python train.py --model="segmentation model" --dataset="simulated fluorescence microscopy of cells" --train_examples=97500 --image_size=48 --crop_scale_min=1 --horizontal_flip=true --translate=0.06 --cutout=0.25 --num_classes=3 --encoder_arch="poolformer" --encoder_norm="rmsnorm" --encoder_norm_position="pre" --encoder_activation="swiglu" --encoder_mlp_ratio=3 --encoder_parallel_block=true --encoder_inner_norm=false --encoder_drop_path=0.05 --encoder_patch_size=[2, 2] --encoder_depths=[3, 3, 3] --encoder_widths=[48, 96, 192] --decoder_norm="batchnorm" --decoder_activation="leaky_relu" --decoder_channel_attention="se" --decoder_widths=[48, 96, 144, 192] --decoder_blocks_per_level=3 --decoder_block="basic" --decoder_attention=false --decoder_upsampling="transposed_conv" --init="kaiming_normal" --residual_init="none" --optimizer="normuon" --muon_scale="match_rms_adamw" --lr=0.0055 --momentum=0.9 --nesterov=true --orthogonalizer="newton_schulz_5" --adamw_lr_other_params=0.00093 --magnitude_pruning=0.7 --steps=2200 --batch_size=64 --epochs=1.4 --lr_schedule="wsd" --decay_fraction=0.4 --final_lr_fraction=0 --warmup_steps=220 --weight_decay=0.4 --adamw_weight_decay_other_params=0.05
Rows from block 2 of the encoder of a small segmentation model, named by matrix and row number. Rows with one number belong to one neuron. Each number is 500 + 25 x the weight over its row's rms, rounded and kept within 0 to 999. All counts start at 0. Numbers have three digits each.
After each neuron's rows are labels from the 100 images, of 14976, where the neuron reaches its largest size: "lies over" is the class under the peak; "colour at peak" is the nearest of a few named colours to the mean colour under the peak. Only what is clearly more common there than usual is listed. The data: simulated fluorescence microscopy of cells. In brackets: how many of the 100, against the usual share in percent.
# gate: MLP gate (encoder.blocks.2.mlp.gate.weight, 144x48), inputs 0-47
# fc1: MLP up (encoder.blocks.2.mlp.fc1.weight, 144x48), inputs 0-47
# fc2: MLP down (encoder.blocks.2.mlp.fc2.weight, 48x144, transposed), outputs 0-47

gate.59:500500500547500561500500550500500500500500500487545500439500500558500500500500500500500517500500500467500500500539500466500460452500477548497538
fc1.59:496500500500500551457501532500500500500500558434531500500500500596541500500500500500500500500484500500500455550501500483500500500500500500504500
fc2.59:485500464500500500542500500500500500560473500500500500475500500420570563500500500500443500500500477500500527500500500500500500494469533500500500
lies over: nucleus (60 vs 5.3)
colour at peak: grey (62 vs 0.8); cyan (25 vs 0.7)

gate.103:500583500500549500500500500500500500500500500500500500543500500569500500500500500500486500545500500500500551500500556468500518500449500483457500
fc1.103:500500500500500500500546491500500500500500500517500500500500434559500500500500500500508500500500569495500554500500500500500500500427581500500500
fc2.103:463500500500500500500500500500530544500500500500478500500506539449500500429500560500500562500500500522532500499500458489544500512500448520500500
lies over: nucleus (60 vs 5.3)
colour at peak: blue (47 vs 4.1); purple (35 vs 2.7)

gate.115:537547500485500500500500530460454487500457433500517480500500500500500500500500500500565500554503530467447500527500500500504472500500528500500500
fc1.115:503456458516500520487477500533500500556500526500500500434500467500492500463500500500500500500500430500500500500500540448480557500500495500510500
fc2.115:500437500478500536500500500500516511524500500473500500421494454539500500500517500500500458500524447500500500500500500500500500500549521444534500
lies over: nucleus (63 vs 5.3)
colour at peak: brown (67 vs 10.4)

gate.130:447500500500500500500500545495500500500500562500500500561500500569451500500500500500500500503500562500511500554443500500510500500500500500500500
fc1.130:510560500500505500500500500445500500500442500500492500500500456569500529500500525500500500500500500425500500500538500476500450500472488500524500
fc2.130:500562500500500500500500471500500500500495500500507500524495500439500564463500500500464593510500500500500500500500539500562500500500500500500510
lies over: nucleus (64 vs 5.3)
colour at peak: blue (39 vs 4.1); grey (38 vs 0.8)

gate.3:500500500500500500500500500500500500500500500434500537500500482478500444500390500500500500500500500454500500500500500500500500500422500500500500
fc1.3:500500500500569500500494500500500534500500500500574500500500500500500500500609500500500500500500500500500500500500500500500500500500418500500500
fc2.3:436500500521500500500500500500500500500500500419500500500500500500500500525392500500500500500500500500500500500572462500500500500500500500500500
lies over: cytoplasm (61 vs 28)
colour at peak: brown (49 vs 10.4)

gate.46:500591464500500468511433500500500500507469500500500500425487490500531500500569500500500500531500469500500500500500488500500500500500500500500500
fc1.46:394425500500500500500548518530500519470500500500500519500500500515500500500477500500500500500500531500500500500500454500500437500500500500500500
fc2.46:500492500500500500500500503500500500500500497500500455471453500500500575500413500500500500500500500596500500500500500500519500500500500500546500
lies over: nucleus (37 vs 5.3)
colour at peak: brown (38 vs 10.4)

gate.10:500500517500531500440500538500500458533458526500526500500500500500526500500500474519450500500463500477450521500491466481536500442500500500500547
fc1.10:500500523500524500467500526500500455500500561500500500512508500500520520500500501500445500491467500453452535515507500500543500429500500500466545
fc2.10:500528500500500500510500500539500500526460474500500500500500500453500500500469520500545518481509500500529531459527535540422500500498500500429500
lies over: nucleus (100 vs 5.3)
colour at peak: blue (100 vs 4.1)

gate.108:500504500532500500500500500500500575500469500500487500500500527566500500500500537500500500500589561500537500462500500523500500500473507500500500
fc1.108:500486500500534500500500500480500568500500500500500470500504500500500500500500500572500500498598526512500453472500500500449538500500500500500500
fc2.108:500379500529500500500500500500500500527524520500500500500500500577500500500500500500500565500500500500500500500500500500500500500448500500500509
lies over: nucleus (100 vs 5.3)
colour at peak: brown (45 vs 10.4)

gate.51:500426500500500550500500537500500500500500502500498500500500500544500500500500500500500478500446500500432472500499455500514468443500533529500537
fc1.51:500500500469500500500500500500500535500500500500500500500458464500500500591500500472500459500522500500538500500516512532500500542419500465500467
fc2.51:500592500500471500500495500537500500439500479500500500509500509482465500527465500500558500500459500500470464500472466500497527500526500496531500
lies over: nucleus (100 vs 5.3)
colour at peak: purple (42 vs 2.7); blue (34 vs 4.1)

gate.79:500500500517573500500472500515500445449500500500500500500500500500456500423500500500500500500500500500500500595500500500500500500500520484485500
fc1.79:500500500500556500500436429500559500500500475500500500500500500549500471441500500500500500500500496501500500500442500500442500500500506500500500
fc2.79:500503500438500500500500500500500500500500500500500500500500429422500500531500500500500500500500479500500500590500500500500500500500500479496570
lies over: nucleus (69 vs 5.3)
colour at peak: brown (44 vs 10.4)

gate.142:500524544532500500544500448500500500500502500500500500419560500500500500500500500500500583500500500500500500500548500500468500466500505500509500
fc1.142:500500522500500500500507471570557500502512409500523497417500500500500500500500488500500500500500500500500500528523500504500500476552500500500500
fc2.142:500467500500500500557500500500500416500500500500500500500531478500536500556500500527521558500533500500500500500500500566500500500500500447500500
lies over: cytoplasm (94 vs 28)
colour at peak: green (78 vs 5.9)

gate.107:500500500524450500500500549500500500575500500500500500458476500541500500500500500497426500500500500500500500441500500490537500449486510541500500
fc1.107:447500500500500500500500533500500500500500500560564500482504500556474500500500427500455500500500500500500500500500500500538526432500500500500500
fc2.107:500500500500500500500500500509500556467454500500500500500500536500546422482500485503500500475521464443500500432500500500500500500500515500444500
lies over: nucleus (90 vs 5.3)
colour at peak: purple (91 vs 2.7)

gate.101:535500561500465500500500458500500500500451563500500500542518418521500512500500500500500500482500478500519500500500500515500500432500500500515500
fc1.101:559500500500500500442500451500538500560500453479500500500500500500500500556529480500506500500500475500500500447500500500500500529500500552500461
fc2.101:500431517500456500500500524500563500500493500500553458500500543500500444500500500552500500488500500507500500500566500500500507500500529500526500
lies over: cytoplasm (93 vs 28)
colour at peak: brown (39 vs 10.4); grey (30 vs 0.8)

gate.88:500500500500457500500437445561533531500500500543500500500500500538500536500500500500500500500500488500500500450500500452500500500512500572523500
fc1.88:500507500500566500547533500500437436500500506500500462500500538500500500500500500446500500500523500500500500500500500500500500574500500529474530
fc2.88:500580500478545522500533500500500500500500527500461500500491500500468500500500500500456471500537422500460522500502500483500500450526500500481500
lies over: cytoplasm (68 vs 28)
colour at peak: brown (79 vs 10.4)